Rows from block 2, named by matrix and row number. Rows with one number belong to one attention dimension. Each number is 500 + 50 x the weight over its row's rms, rounded and kept within 0 to 999. All counts start at 0. Numbers have three digits each. After the name is the row's rms in percent of the matrix's.
# q: attention query (model.blocks.2.attn.q.weight, 192x192), inputs 0-95
# k: attention key (model.blocks.2.attn.k.weight, 192x192), inputs 0-95
q.83 090:531469530486543445527527511512470447538429470542584605506500536468480465474391487561492477557498522576493488551417502431476430456602574467473513487640495551453474589403557465486483450543501532443505511503517441529463537444531527471539480495469448484507468457504558572484464400484488538514
k.83 100:457467486384564518528549385489510639471568463515485476491588517472525502504544463507562547479479472470530399514529539515434525487567543544539404502434508399536523585490528556508612523453583421518539517458450467509425549475459442554465574546534524480569483434491514533491550507450563484520
q.84 107:544489477562536499467501439501403519438398539540484552578502449487469519504516482512516482458554542479497542568443456505505494579476511491448527539498466429425567509464533504546599463533535493443411578437495488502525524559511599531487521479549516465500490567612538484400545500446529498460
k.84 096:482506486460473373595475539495537532559473450406440558460442578431423423473464435521503489540439520507445521522483492527453586545490534530494580431513516547494605404440457424584433497511530540491488478509538548522475542398555421505507539468542449465399553415552491528531452517474528508487
q.85 098:607437501476489445525412444460545596595537415523523481574452512569515417411452470511444495364505496443583461449548488581544458500518450455434466543517501526599542525493530423507519482517488519545511520489458506510612555522465503442498531497526462578572593572520483569535538487444447564535
k.85 093:500488521529595534527545608485437497553515563431509530451491459451504518481468500501525563515507507485525556540446454488438545571459481534529537458495469412393455505502419551501585517561501457538487455456504441480418578564599561379417531548527577487454494497491412487501513458499440491423
q.86 094:493457546486508533516502424563639550495518560545488541513475478483555526552504479463498493481490518529537503462504426462540522517441481561583612504476395524455458497447436444427448504539518453516582508491614501585531569514472594468491518558446520473605559506455406506495566407485604477519
k.86 099:464627427476479623491440450525432543518538448542468481553447602498439543498412406485492570545567456518427490528594531524536557498530458498519470471363488553425464444574523474519445492471482501503452505433568504550470533416528555567546505526569494488624534514508480554500527489494468457532
q.87 103:455511552527481515453567504481484421526396404492471540453443442507487462410536550543496529581493533515399385495582474568436498470445542445442493516386524539491563545406488500465570452448454505499503373395474519593504510488479459472469479517491532559528423517495440514594483489458570439543
k.87 096:597467557439544462423507498592593468496433568575506572481509508565521562550497519441543488476505449429536501454518503461548451431540469412459560492489524460641535512426572483490501428491484479556370552462496557480461478465483534523481510429532553480518524518553470529567505467447457540582
q.88 104:461496499480417531420587581528497648529489472490447479446415490469464380471475504494534507464514433484512495512582417596491491534500492443460524522534559570452446480487551564592483510392538475470470472450433542478549434360486573533475411453380467507490554445544537602550452575570512445511
k.88 114:630482440478531524629546431486474466579464511510496457553517540487498483518473551517354581449517551508527563445485489507538568504508433512585481463558495424522475531561605537504512505474539546574535581477502513487424549517473565467507560437475464531461472561402502525580489406497583509502
q.89 101:556473545520545474505497463497530526627556470460559483537508488478551397447503499533537542493467640534506528441474532517524461569501562476446455540548568537492484510402516576474530443491533424509453413548515471504483514506498499531507528405444564424488524486493436437369512498472446534420
k.89 094:524479460504557520521490557481539471408561421456525510523549546434488555463544491471441541424510448511499483375512423451514456538548576550501468514579515536475548517541529494539362450462586532550621516448422504440552502473520440504521525577516543520494541545549598502484498460451447529439
q.90 101:444544538404452495540484369513486469525491423524549451426500502447465527501377498482546542504485495538493425515460503538481530500546566551455535550534545540437493482456463561480412536480514554493451542505481523547365489486488493533525516414551475481587594497379411456427494563597573552476
k.90 102:472396494457554490631479464446586465428550499585561567467529455493493514471548493542487467370515561518496504434494465487573501500514447492575516468462485487489452484394592438480568475446514525494545513446432463472440501605545496400480436490511544527648500499436496485589477478439499475464
q.91 104:507521452439673576522516587529530542622507449595483490488421450484518514578554545482501465517553475524485459571487424565484472529397461562439538449543502506451535567574500553490547558547453511564451497476562524495488588512428542558584542445474491504408568535461524550473511490546505473465
k.91 109:502488551514515515430357385493484479626514469481495499479563482570541382477479482560544520563528523441510473402447516410521598404543512489437505460549436533480423482556458556485408455487453550439415525503487472323471505550537530444504563440479451450466463561542465515498473408577497442484
q.92 098:495522481495524469544436450387555440476503517446524461532526511435496499412494546460372479472459456534456472527535496536515570531422479512562552626540472536472490446577537489485411414525486579575599471463563474604507517481464500460480566479419552500505417505549505523488525475473572496505
k.92 098:501505468554480473438505533494545522505566487503490497519587499447424504476358460486484519530387447567453545437527588512532460497480460467488446480510476390486411509487508569503508514545547503510485487440506364493505549495510430544451398438492506542564451547433577465466441571567458368521
q.93 088:489458537505585579525446528497541528568460493523416464399493469518530519447477526543497511455456489577462464418548523494492494464520570482470528490472459426507528520387579461471494502525480470525541451419580463449490437516513464531503577561441361547547485542593405473505495501446494518434
k.93 091:454531496428421486424545516564560485444568561658476525557537541549476567574580548430469481502539491454459525488445475459512582479551567554362505487468448458527453513542557555572523560461501565512500452464552627509499509575472539550531472523541520495619490486464457559543625484550491460483
q.94 098:479584443543411600482428444432478557528564448522608412506463533477497548492556440490456558485481531468511451508539485466505511489540446567520493565485474433463481401540565588576496474516473501548467578543487540499482538529474569494454557511523499599521500568503578390402492565564619510552
k.94 101:585436504489466451443548567588542509407429433486390575483383543491520444486545537497553413442466460470532467526494487460386516453540536467490450573515537500485463483456477516411495497451526485578530498549569558495523560460494562547545459492467427506527510475489520543514445543608474394499
q.95 096:513415548498465512480441469505572504544516437538503501489488542556527515488553530542479491497443485401531478524458402510533419504504557460582529425516482532524605512552467474445469517570581439552499428500462526467442535496514454487551518456551520519553445504514454419462471536536411469551
k.95 098:474570417468450465577478507506530524502464563487532539516478501433458468556484513558468442404534475553475452445533458500491441453466488423440588543417532427527468548525529499575517518576578504443548447527430496585579416449436388504435399546567504521461526485576577517484458476483375494432
q.96 107:625534455511415548521527546550559440420471531433481543554635496333518440480529470549498544573500477566427561501455436521478547496453520465545542537444495449515470412509544514610594460436431471541507454473505475531515457467520444490455496558443554512465542566466543562494427536500516533444
k.96 105:484543468508497462486531515554510565492568483546505461543588536523513508428470498505529511496537490474475429553444513492441482584575555444520505567573562528453500500459433483556531508482567363519519556446521628489531429520511477536513503441484523473537584506545540440593502551482498449393
q.97 103:484500520519423517554524527541502383509468566524546450594544417523510601585491469500515479556517417419496644630478563458448530521531464529477581503482564559470461477466583506490493510488541440594415621561499547459531580496526523500616528480476516509537441518535541550492575565558472532561
k.97 099:511504529551455454441494493574459475471516473483486394511493578532512518484497555457437422571357423405580467505477417482537571564459444541498441509546442419467516488462435438566458470596538433411527453540494463487526540407411525501418468490454466494542501420477506478530396578579467529527
q.98 104:502569540444438571463474432503525542481473525464479609438484496549588540475504512432407501569525438536473496492451545445429516618449455485431434496453575418552465483529496401574461564489505515472451438497479554529450439530518522515570549492447474442500569481389465507501534563532536474507
k.98 100:534480455523548481490510486518453469456472488546490521459632526459446556484500522456514520537455525463528488482561515409490533482533508553527528538414482484569479422475461456556521494533544416580514543498457603544519505518445478440350617430516496507463491473523536496510563539534474575506
q.99 109:482451573484454544444505573536502515579558507414483556492487535496453527406547539505476457550522525492464465498486551532482500544587565531412491449486498574457458457570377492495466461514509534557516508504422576486537531492399535557477499497526458515458412507579573442520449513512491492579
k.99 110:476551406473517549485485453565489468522458407540493513484509494541496465480457520550481463496488554420471539490508475428646463470532576483476522457512524534526463452541474416560470485478503527546474415640574513478452499529527558556522521410522466552522452404471626498548576553561404485490
q.100 100:612506475519491483475550524435568560518441484484502498586400504542476542469523546505624500451531375571533553532447508505486489414453536454534490461433447523487536477676471479541443507563580523522471506507524425429505617382424475460496496390521416564482472495595557470516548493501595428486
k.100 106:382534496504447529533477455589511525482540496542352540492514480545463563468426439597507472521566602577489459566383598537463515508442404463448497484537578516463479491577435500447522466488495515560477538567425550576428501494489446569459497489464538542459434496450489559564580506447557521516
q.101 107:453490416427474500543515500456506480410507619549408453414661554476502495524567451516597477571501439508471476530519422508546562573405516516436502535488497455433458482537430461464504536505446578536540619469479487524440538468481513430498555460560414511491497509438561453538482468509518494586
k.101 105:505435518485460419506455408576553464580480437607466432485476492546552461543443523458439582501561557453510496428458572584493581541557429561492471504529566386510435457569516515604513520487499551464489431510591476519402497536476467501565442564507416476488411533620474541472527560461558555517
q.102 101:619599484526472463460441488544526473530501463532370575530543552477514478534530476557504476523501490464467442498551523491546491492501589533463471504542558513471543468536453491507548489552631516483464497529558473522529473497408485516464433476436470486519534457619491472528521508464535485471
k.102 103:508445481534532461555436425399493456488510408508405451478547490518457555481454460528501482582433602523431389534526588509441496541524521496519445545499478442507442468433525505564462485553550538515496607521482477539511510502483573516511583495483519499416432528539480516502498446577465453526
q.103 102:598479523515495536438501472551470497551539511529563443489472551386431467462544554461481420565477456474533476350478493419457559509474563550548559567570520535493498514523640547555518423456441495450522468525432543451518520511546405535428483463603511652505493516552534572460604593522508495516
k.103 092:500489540556418400474520561522464504457504463497482479514554406577475538606444521570563565459464538415413485600464486526495499570495509557565441559508581544534543535539513530505488498543496500483482520553497549449470522504533576420455430440496526577501531518429436539535551590517485604513
q.104 106:508529470586484565431511556500484429479448461589503463526485452583497508569528472439536436497491457526589563544510513538406557538523474511439478438536394530496460556457491510519561494455508484544473435541468470466503463441535576406538561503519514467572481481473381482574573531529378490536
k.104 109:412572429448549493421385454516493465581446441500501496435563426517520495489455534533429445435478541477539445509495501517560566568511472448373542571451444520544480479360618487429463519554501485529507445569432539531505504498528495491452479539426441437522505476469544497535406552497471511453
q.105 108:482461517540462507496442557554553517514480552559495526569501556427665544593494415467586504495560503514553469484546568451500489551457612456530476480474454512434544529538558524557523511529506512556504545479472375539531464512444587496474408584546560540513560506409488497551456503522532576589
k.105 095:456464388437452551544464469443414403530488555436443484541518470503485479355548554471543527495523492539594429482476449430456575560457532541556437442495524549561477469478373431472483432494527484488517457405484538499546451525502457482532537475530458485455569604534508478510406528550509552559
q.106 099:512529553534485505437492471467461491510569442445533456581604512453467485507494501478533508512489513576602429489487479461462501521488453466507508516406601425460446471432420540436494487569506497450501426452450497528526446535506425493546494492442599481451503418534495545482468500482489543560
k.106 095:541575486422560502535497547557489481510483569552528504501494440564363600561509535469459484455499470448483544593545540556537399489497560546489524520507563544481398581503492511590493479530553519548473506521601423419394469479484456549531541504540417596539498525537509553495463518416473495513
q.107 098:618439477463496483455542541536598438473494483397412441547519465510475490510448518657544528466525457516502473562463432474513358520484503437509558633554436467503486453499510447532504539491428580360467471443602434525547551560496511453487548499506549517457444482567515512531539499474593506480
k.107 095:350485530579440514494465509476444535484472348454394555578537475586542540532479488525471506510507501517607417535459503506459510535439506498483488404471471504472532571491552570523492509520532622550475448522526468437444412531479492427505556545407414510413535520547530502500466530527507473544
q.108 102:482532581561428370466497595474511505455530577539560453484353487505536481538471561418478447508471490492513541494479483487499436506465550428492418558569520546524509529514525518423477536485520508503590495585456466530568401454520422513541417579516493502512478508428515464523551400560462468613
k.108 102:558528488579492526484496438428386486511496493542493575544542518433543525367565547598348534473499526588338430544450477442474502513526524546483566433465469622452578440475493538509519464546497561416549469457563467542485582505466489543550448427530618475529497507557472534462499451564496443509
q.109 095:489579468485526554522537566623571536513539475440538518496550481584562524463553601470423522438581494493448580519571516521584508604477473545482471496545536512534473505480455459513565552469429490514454535533413471481509586491608447519540494508457583439471552434608465536475480435512532512588
k.109 102:564472544493520446458495544485459480523494536517512499594486483542475597388489420409483569509513472468523433481468485570557495441586417558451438490481487431601458528494455504538539470495405433522476564447559479504377489455543488555464592502541491434402561502418516497500514451450433388532
q.110 095:560614516424500503432582400467570540505505459417582565539527500449544540446501489550450382522542515460501539450582461571472574571550521533447514528450579544503485516492600392429501426406539557455448465469471427572487462439396522469608437512506519496384558540467396475415502450538508583555
k.110 103:527518430469610483422470554453455484526478520495483459507480460494464518531561529492536492447460456507513511617446521378534488487503494515514521499441534506594568409566506500485500560425423524453577441605456637346487516576457503529464472454436440462561544536510524596600536538423559429508
q.111 105:471579523574483441561476515476584577595453491544569463541545557502458508472546499444407477524585502565547531412463462534507540518413488418541547545545430500593461489474436507413448449426561577431489500474474555495393433554470517463536498481572485525482592590630469544431538575520538489560
k.111 105:560480441491514507490517507568555500428406524397513563552501454514504481452511501478441490495541595593530547502514481485503478471482531489507446430429429474437470523433522531586443447474559572554417560462397518446490520532546529471506558439448563500517581552460542411513570410470532462490
q.112 105:534485429467515504568566586567518453557541524460516516508567478463549449450502561424469464538519507530468462420494498577546574557496431499418476478547486529487501541569506457471564465456555432473465525495502540519457475426500519505471582434443522464407425507533448430440412486448562505469
k.112 098:551500535475509412442478533529524606394541452477452431485413421432438476450490488503549522466494494480498508604510490517576499418501455520510482471377494501496480499555441548508552528505456539505418546557542610544490553346495527517466485454505507475577531426454557497561494463539565531478
q.113 101:499430504545553504424517454504389516464411439511611424490553459500380401493527434567478482532524547509530489397548497522434506421459580486460540478488620511437517467502503482633526583521418504441537560484466435464541520510481509565413467541491496442510473563419507445608387449486558477432
k.113 104:491525530484370481509494532499530592567498512435529546572435479505434531509541530424526532508551495510544380521403439447443522466413455429453448484577506445543464488407447543473506542567504441448532630482556513401561526470512447508515489561497531593545500462536596587449499548508464556490
q.114 103:546478437467413419498489520528549551502523557512402539425412543579466471457510429517422529461471512505442474459430479483500528594412437480518484492589485514477510586430484457445450398540461470599476464546551390468440453473543478505425577479420448491493503446468504477444525482403468503500
k.114 107:458551569478516464504523523520398521437502549494539419529534557533546503469477445602524528492501519437444444493593452510608484543528560460527523544427424487519468432444430514517434471578459497530405526451570535463500470495485517450558496530487468505555447532485494479488569518464502459488
q.115 095:493372531576562530544483521452465499557423479441551479504577550495506492426539454436494554585431659565495463544451524486427505424569507543447458549452558509530445521519505568409441626505459445509461514505662552470514505500483490483454545547502478508488498502480577566582531535424453551467
k.115 098:602550489474557512506478484428480472467549446496495483368545495488514441506446417573507469484447591512520454503605502590419491468508501485519514405500458434482550506530473475468554413569410525466536533501529533470552407546563449503464617507526549398483512406442500428449452480566502496546
q.116 098:498473427540493528471538557531459549415386529431533515468411428404520571465458470542495427577441485427442460516548489539542492474415523638488455495514570560542401490505489492528500509550555451525472498475501541498486532573527523455455428446484520498410422594503590555449451491479601491433
k.116 096:510609554486448460491474441467507445499521537658516516595479580527496566422588517484526505520540496511496567463556494489496510460569487427516446468508525501460517506534492513465489586504522527447483454530519495563520434476605422434531513488484550484569484452607532424609450497468442576436
q.117 091:488490408589604492516479445482485512542487428552505441574566418433502428434518515541529518464539532555555528465518535511490543456518460493529538505481485332459505498410508494563547551497450389538518553418503364476534480580494455542514520417449500544528617464524578520553528511453470503508
k.117 097:533465478488524457592501574515543545531505534552529500422495580508436553483503505570557440571443500581529416548379462479514502512526475587481426518525559528511556553459498402474399492445537443523454538486537450530428449517484467480556510543475520553447516479458481536447536520556530504551
q.118 092:514493520591480410474463525526460489484496512452543505489423415558538480434553529483573401497550479604492459541457449512536544430480515455538577509490577430438453443465511512571411529532595488537561480445578411538458485473496482609499488437473545477538472523533458502471453565442617607536
k.118 092:459586522451480497445376475587427507503512609568511408511541386568522432490429523580543454465462529552480499498512570309506487501483465475487577440501523469465558523520501427574554512449588490525549519542449500484465521530596564387572505547500518519547550609413546505469478500482453517532
q.119 096:528528508554626443456543516632451538465500480604432481509432508459595507468484515452491481523543500472543416598521403436464572474455477562522536497461541471432438494416485555587505511546566500523523491537488461463584465442367496532508454573464452608531509577435549418497486395513455483384
k.119 093:453544513501414549603487434376425497496505514508574415454407486449458507533564541488525546524558425605476485502490519434600480552651450456490516523482488555472453561441511453505536407505545509489498379434402526502507505530458546528489470541628523466484516572536545494547392493508469472498
q.120 099:530616432481501586474563500460533471491509506506615545531427498511575455420333483441522514454445494449517509553484550526487405536516486544530592538515487517598512562530512425491546552526365520543462506557572535608466556428408457587577478553492442530498512536590452496498518512417513516450
k.120 105:530489555474514508526485507440531583570539594529464448480531479494520513453445550483490548520475457545430487583424469556488512512510551531495453436459460473383476497582453529516551503503476452476481491539456504416461427515582559486474502462454539419472492502506485582454446534575499407531
q.121 104:506463560503521509456527498511523445512503451511489486507465465622471512319482492520547449442479535378450555424454469557532379506560539481433530457491562481527477527529543373474476513520516481517457581593491517508523432480506496488541366462490386443499491483548541503478501512466517456611
k.121 092:494483487500508632475361400460543528513513544454515479550556440453540480447548402497498533472444484531516468460545530455563574486484400540506535507487452437482505506455586562514462521482393493475507508538414507500568546575484466491529484414513594511510536508438562524490537508632549512438
q.122 098:398517525494462523620557488482535469465572462524439525530565406420519501470479558477502563565568384515530480559549433572514510438516379480537530550499559541481432491453487529486553523529525428481459524413495418391409477546471506428452551504470451509469537546547572393519468570488526424459
k.122 090:550526540537483546572507552471504453438440449638441581446533447550519456611477479445575361542539532526480478503457483489463514454428443464446432503484555486523498458429496420512497478509497472535542531444465413564433585512490475440537440510487449489534481462464578496473490559496529458463
q.123 100:477491459525561450481493431499470506364527451532570606533628540566474506519552529476440583553485553499563464549455528510419478498545439461534474446574406433529511576462506466466429542533588462452515422540544460509538518484500471374525560503518530536396537565442455549462531531424524458528
k.123 107:524534432452433522524433444532479529517460564532543430581410453582530580493477439504490447438492528521431507454477544421424492542514589494472454534463459463449470510496457481417431532503462527578464478497629511611491422553428420412497517486381533452466486467593478518427482414493584608528
q.124 102:403490421541481483421450530496461513489482463492489601501458463539448572457551589515542523530519560558537477475385566562588556467477506518493458494429509500545512531498412556447513515418491536523561501526466570605501449445516534516550482576459420561502430484434536429458538563520518633555
k.124 102:541398468475582480549500526592523496503457517499425399502546512529477416464499518510494560488508513435503515334523538431431441585494495512512529517472509501592485515485516523494506511504497436535548538528492418437491583522554470593459544523451466459500383522419449518589441507563456564516
q.125 091:547508463500538535524405474492451549583532529474471538564501472579489553504476594458416535563557432474524580424425505434451477595426503349467539585502448545559507543547497523546470429448486485482478519426594458515490461482500485498523553400509541497466503478518482545477478567444500564487
k.125 100:494530406525509479376463539403434446475426550443500483592578508622536505566503373496565564460523486540495539519414476441409460460461518600520402533440476566498426537582514408504560493391465496489437417489471572541406476516507500511428511507459462471570502448456372470512542499491489553495
q.126 096:575543463487489550566430549403501494419436493509521520561530521533502478388488552499509514506565512386565492566534545447467554487569494553542436503515508598488543510494367585506493539648437537451505531520530501498442531488482459486437553504542461530522540533512468483408532375475596508523
k.126 106:500547498441530491458461454516632513563521468474561522533472417527478519537525420494479504412467498491510467478442535472571561534484474481519496486519592409501457515502554497557558626449521566580498368477457479502569539503569482501562476555508490338446517476546527430445465505427541480522
q.127 103:609491482558513506574540491524544461529566532550568511509468475451499550458509513471445554582486535605479506527464436456553500553501478454521545516514577464501522450413525520446556478502492568549536562480549546494480477534619511420447544535480505536646563393560508542543540605480465466483
k.127 094:438500613484555461572489541499438484560494448497509488446498499465486515539532471496560509645460503525553463520415496426455519449542501578642562452498540460539529507538518556488383497576461485561469517594472459441445535501366588531416541504531460443410556549474516511478549412504525521456
q.128 101:493426572502480569457464402523496481511516558443521384482507551495594539477472539450482507540515576451500468473481444435492558452536508500625507515475534469463589492380479492585520576481438504441494534538473545508485378579544458481509503447539403452498496459552486502535494540530489491512
k.128 099:493465513560457518466449372489556586475453495531537450476469431464498577518448413522544489477444531351499518483455568510495514496500606461436459478560418498470481541545506437485474484550536501564482476499551428509467436548519480434532473479514587513559412624538561553372511497443570501473
q.129 097:475390488488612514510519506457524432528590524556543490589471447490512420539494622556408454490425640472559491381539593472564468449516513523499520523400421452530448540557485481484567517488486400467555498437520564468507493492518475578516447478506540495548395459471529549474478458514463564541
k.129 093:588534476495447566500501443518512558433478528399439510436476506543497507526585512426493532500515556557374521552569504469510519492559425477520528399501506590440535526536466540478493457407530537475431548552598468536511483549566529456496543444559522558491442449483534385515537647557501489521
q.130 105:508599558549479527492429538467477515634491530466540512537494480488501523530493468458574471453460474542490487524546592503511406508476466552564603460400499465572519509406566465481553471492458428466495492513442441561514520506492473492497512460408535389460517410442497472538488542581472493484
k.130 099:440518429516555469452534501422478483426553592479491568476450496585464554471468539462500524588550484510539362561447429580548452457547521431448420501524438418413470600470512454469514501489574452560492526528526498447553458496471528485505415473547396531498504508453477481542437526567522602464
q.131 101:538574530507459604517454509440470525575497496451600451476463466433532497538496474598415486415560434463542540453468474462491443465505535458563565545478469521419500551541519497458471478634564517475481444550483581497559502516520434566549513462427576484541595541469544492466594419547489490601
k.131 102:539449637524546473483510515517443596600501442459419512548539512516467573557393495491569544453460598547475514493445586455533488452480565466444475566488533501500572379423436413518473434437524570458464483550468549418530526530427577524488467546560388559473469463557493551471538501485489540460
q.132 101:500582451476509664534534512527604509599467498504481474489490609519477445441542438532394506457573503587447492511488491466448496514514468461482462487438542491450483421540533575457455532527503472478373486521450539459485493500492508566572432438530516402470528517589573472558467527427531484471
k.132 108:472472463527581512485501579471606482527480463429436554472528541491502552464483534482485514651534529534487559515521482575551488499553497496521414440508458411510421498469429472448571458497528489586444494512490569545465518499467557554474533549539509526496519523512426529542506420559465522607
q.133 096:514456526462488464524482480482500496495515472620484522330425536448438466467502522478461516462405466477357470443490520437573525573426553590661493435568369481561510557538424525467469497477519465520525502469530504577461563500488478543554565500558449490539417541428500545507494531470491453523
k.133 098:530530412486494411493551445501454459505508551413504495428460516533490526470520434511512542580526440641553459423452461473476539470439422601472437502481479484412465464604490503480536535490554602513585566406528507504468500487419534442558570414497490482453573579524569437463396490504512511537
q.134 103:460432539558458530474443415489565575373465453504529502486485523527504488488496603514533506550503556497424485494613481556505518518478526583498405531501537454466564508534515427391470518555518499528475466526501347515434464523425477560464380494491537504502455519536505446474454435478521595519
k.134 097:526551581434500532575405494493574525561469449582507515564487369520471571470545588552537439521517468515457425608477530414475488510432534549493513458459500574561421531626517397554548497557476410544503515476498464512613497531551467484538503413571525484565425497525571457511572473537516503463
q.135 096:481579532535378488555480505604530603496437517507467495530548446415528433539564523494512553469462561433448557477442432488477557526490484478520455503443489553492412418550440449470591449539501462509508411504570505513474521516435482487553528549498506569541467547574531476520531530529501551540
k.135 090:550479526449500556522591588525487447551461516510529500513507501620531385435624572558504491476471513510528557423526470549528503521538477487384495535587484419405526441521562442576544587450529583581544439474407551537482476509524619428490490480398483529509534504514497469566496535582494481572
q.136 098:557585525502476441482444462518510532509510498517450486535535587484451510555609430499535565415529396518425502606570454433539478498494566521565509488527456496469554451556472546480523458412453514560436495508488566494507502544431427514433555476486430406429535479540518554532505567490514484399
k.136 106:479527437536453506481523508510495416406489389491486579488517587524475499495453472582491486542490509594577480455494374518477520535479569534527495559480517485531462566473460627579449498457587497462521637574510513423395484506492385457548461580564558597417511504485504506489512493486503415529
q.137 118:506521671492452546503570408535451501533536500467574578453454490472557480467549564508483526535518539445542477503534488524522578470464478496373494528484471488436460426557467458505521555538510544461495490428515492444474519458465483537477498455508523508420491523507373527503412469421520454502
k.137 099:504492427462438416447473499450436484431517592480533482542492512524495468495593469545536569519478511442490562566562463429566425479522513550533428446501521543507464391560510412433442449510420466476550539513523507532526455581517574518468556570537412594593495471436516410566492497392434548471
q.138 095:513554551426455466588468433545610483509436575461512388511527507506471534511443512635517581476491543588530504571498473489482485467527448543498507568512488446471466430493524595456489540497564480513393446422536475452455455467468504480462483515530526438579540483545534488517504450539467411558
k.138 094:514532518454562493489552490467504567479489423497464552400430486540582527557574452453455419594555522473513445556481489528519541516542459543500477406558493485530517462442377597507459516510529524479469517475507489525485458489528566579400574495556514483488498472526409557474539458572494529517
q.139 104:514429494484549434529546509474464597515526507453419477472438430474371403467440507497458500551494473473366490476577512539429435530410432496533483463583617466494326428528440509458521525483469557443475542535489542581571561490520548432536524488504487450554473495510523512491467454454442458464
k.139 097:564503447453537500537517497559512453486575566531502475536516453453511459457505544517434436578551510461436572527469517558501531514455436503406449447490477489524475526512465414529538487478436504459565490498587408603461519488472436627470463541471455587543533396499490471419553436535493427543
q.140 096:502526476459447549451466483524410530492449554450555515430477553505525523521591434523449537550506478464452516503575534422467489571568518452498565584544439535552550432513573420509475442428430441528634535470569452528505445468562395529502473419477434428467423432502530630554485464514474461539
k.140 102:505514505543505489459511473460443498416472559543513429445548509515491467514504513485553548481440478531562472446452458484523426487529538445507588590436443482463466528453465433463583466501575529530368623521490580489525497466446556435403568535510434447517498403467395561498527462589601512471
q.141 101:532439551545459496584488576545572578524532496530485555536480511508580459471454550470453501456599489563477460537548508524453512531426434511532453558435591456479455436446516607480561421531504503530564548561489449584518484494452466480408517444518414464495431514589601406428458502531481496440
k.141 098:472542515474568528515450494547530481506466472586497609483396475494539520484484521525508484504560533472478458486550486555540446446591451486455595515493517511493503518538434401510424497550504532534530472469521496514471464467564556473502577531469495443486645499464520533564482498479614559499
q.142 110:508494514472464415564503504593566489524521409554464491552513546560467491426525498581458513435454557489480491512490518429498551550525478516397566536557404482423412522430517524476408575592442448463501465507503413439410479522487523409452428499428467509574576585429485473525579471484519428476
k.142 094:494554520490502503499430538495554557433431522547591520504554507423536406467544482531586509429532464466584522483479474502422463502527482543557447504543525462455563494483517430446518484592521544508549472502542460507518478551496429455553449527523555482477501400491414547519517519525553439478
q.143 106:599544482510484531492484482549493535519497380513462604489526401460449508421387511502499483479505556489533590489494550463624515465428500562463567530556499454512553468481402427493555467456428529320436483444543476520365586350562551506554475520414468434407530485505555447558523472482447515552
k.143 104:517463440408503489495474477604642474484523510474499463481466518523445522506609540547486485517474469544509463510533442499468490482510444515520540508493409442458443458518532526410431555498579500561602533563545434513415458472520530520464557588508531491442579481514418511522412489490440443450
q.144 091:543456517502541551522414454536472502546522551461556460467433443536555609468411531549498542544538445535431406498470578518369473462458508447556428535439456498466521517509511442532560563488482570417606514533508490474516490453540512435525606579531435414422487552561556438549459539478541509430
k.144 104:464461509557581538515521435538549541530456469376414489469533510498445514514554459501465521398517493552568380557550589525497516454448581574479547469585457480467583532453491510492584533482497496499451416581548424470453443488451545630431510498480590526438511536466443542404361485463546473427
q.145 106:536546553455505537477448481604546454556491545611488612460438475533537459450499476510490521418441512476472572446457456536509595480564460448483567496475413526469466573465598468503515427482475519443487543427585447482504518518506457466487524527568514542448484448538518551585548495477481510500
k.145 105:432464497481514571498470473471434497522563614589469476540556496503478371501402515595495472522473479453502470453472516541466518406511401488579578494491458452519502519582536446541506406557523506496501502451482509509509453551438470433532484439444441492493537571498429455462577482486553522436
q.146 101:530529553413553583539569486502461460490480488490520558499599467484487515560447546551516596489408464520480535464465467510490574507500521399501523545465492479562535441471552546454490488498447426533535566488494429430510470466469457541426429469499582475373528535532473571491512527554525620358
k.146 102:526542474429528525549473457535468447574528427508533503488563502567487577398520474534557511436537522548468484424516462538511437508426558409506457479564516468418615512408417411520525513524507426443507407478502516482505534524440576574479496584484438573511495485507551529505461480517440475490
q.147 097:476494433421506487418487505442523450441495458442531440544504472484507440502574504509495461423372487557575529530572458540412564457476442457496507445458494388591450504529480470382480532506429531493513448534555499533463468463477453532424634536482560458491459564471505410591492518438490511542
k.147 107:480541586528522453503617539482434554572485464520478499494501542396528454558552482507508482486477431551526547609500515547544498485496568520466429506483525511479450437442498545591530461404508582499526502528462436604447473548487454517538457511417450556581591466421555442578535603472500476493
q.148 096:511468533477452565448525548522486498480415480530373574493408595520480584460471436578516433383506404540502468552600472526499494581485513463547519502464504518468584519482496584496564564400549492505435471501426457613517450458556511596457490497490460477478420607505507526505534570497567480548
k.148 103:517524521499486478495535480483464481483512524572556578487560450573486533588614489474516443389513561566497559544470455471547482600456471533570529469553464596553531533488504433494523486415520507537472503539467534527586589476472573491500521491494464457558523520563448541555428566597542520518
q.149 103:454449553545479515491539519475477519572506428521502399574463556602513561510557482554492533444475425540502590430508459609503413498466528550504552475511544398416491556452502542586454500510566519467504447496486575587567427452524553443350494380545501463520520550498545538543422624531519447526
k.149 098:489522471570507516497427468406590443511464545488450525480546458491489512529462510427491459588483492575493495461482467385490512524496534467429505459506500527552506440474532443459552425426507556514462583475490420505494519612486496578423546362492528410390488565505446548488500614428543482510
q.150 103:514497519563439526525503513421535540521578468500472530616524550350517501431550480484512602446598468485489493483517537467487519476412413536475473492555463480496584458445512551446455542561480467480503376463531482524534458547494478548404504498541490472579485512472570485476526527527563572489
k.150 094:482624529473520642477446561485544483505570439521506435442545424460461486449551539441420566410509477430487509491540440466510502481498526499553567427554519496470453478511474596583511471594428473550515474440507511541535466463523523522555469506500465458401549506520501512491350513464467499513
q.151 096:485450456515510509532518445543532520531578392482508464510530460527529509454537560531402502480628510446422450548453583504517418579527584533395534540450600586528524492581576519393623480499461632454534497605512457487463505519513410502514539491542521573559507527528557517448549549574470559515
k.151 102:542499522578456415387494473427457529559531517447520434574507560522487380400529535491527504414571596531580493480453546425509600502492476552616466503479488482568474552493452524467495465508487527425553533452546480491523498456505429517470559571572514531494647426426574433500490486459564437513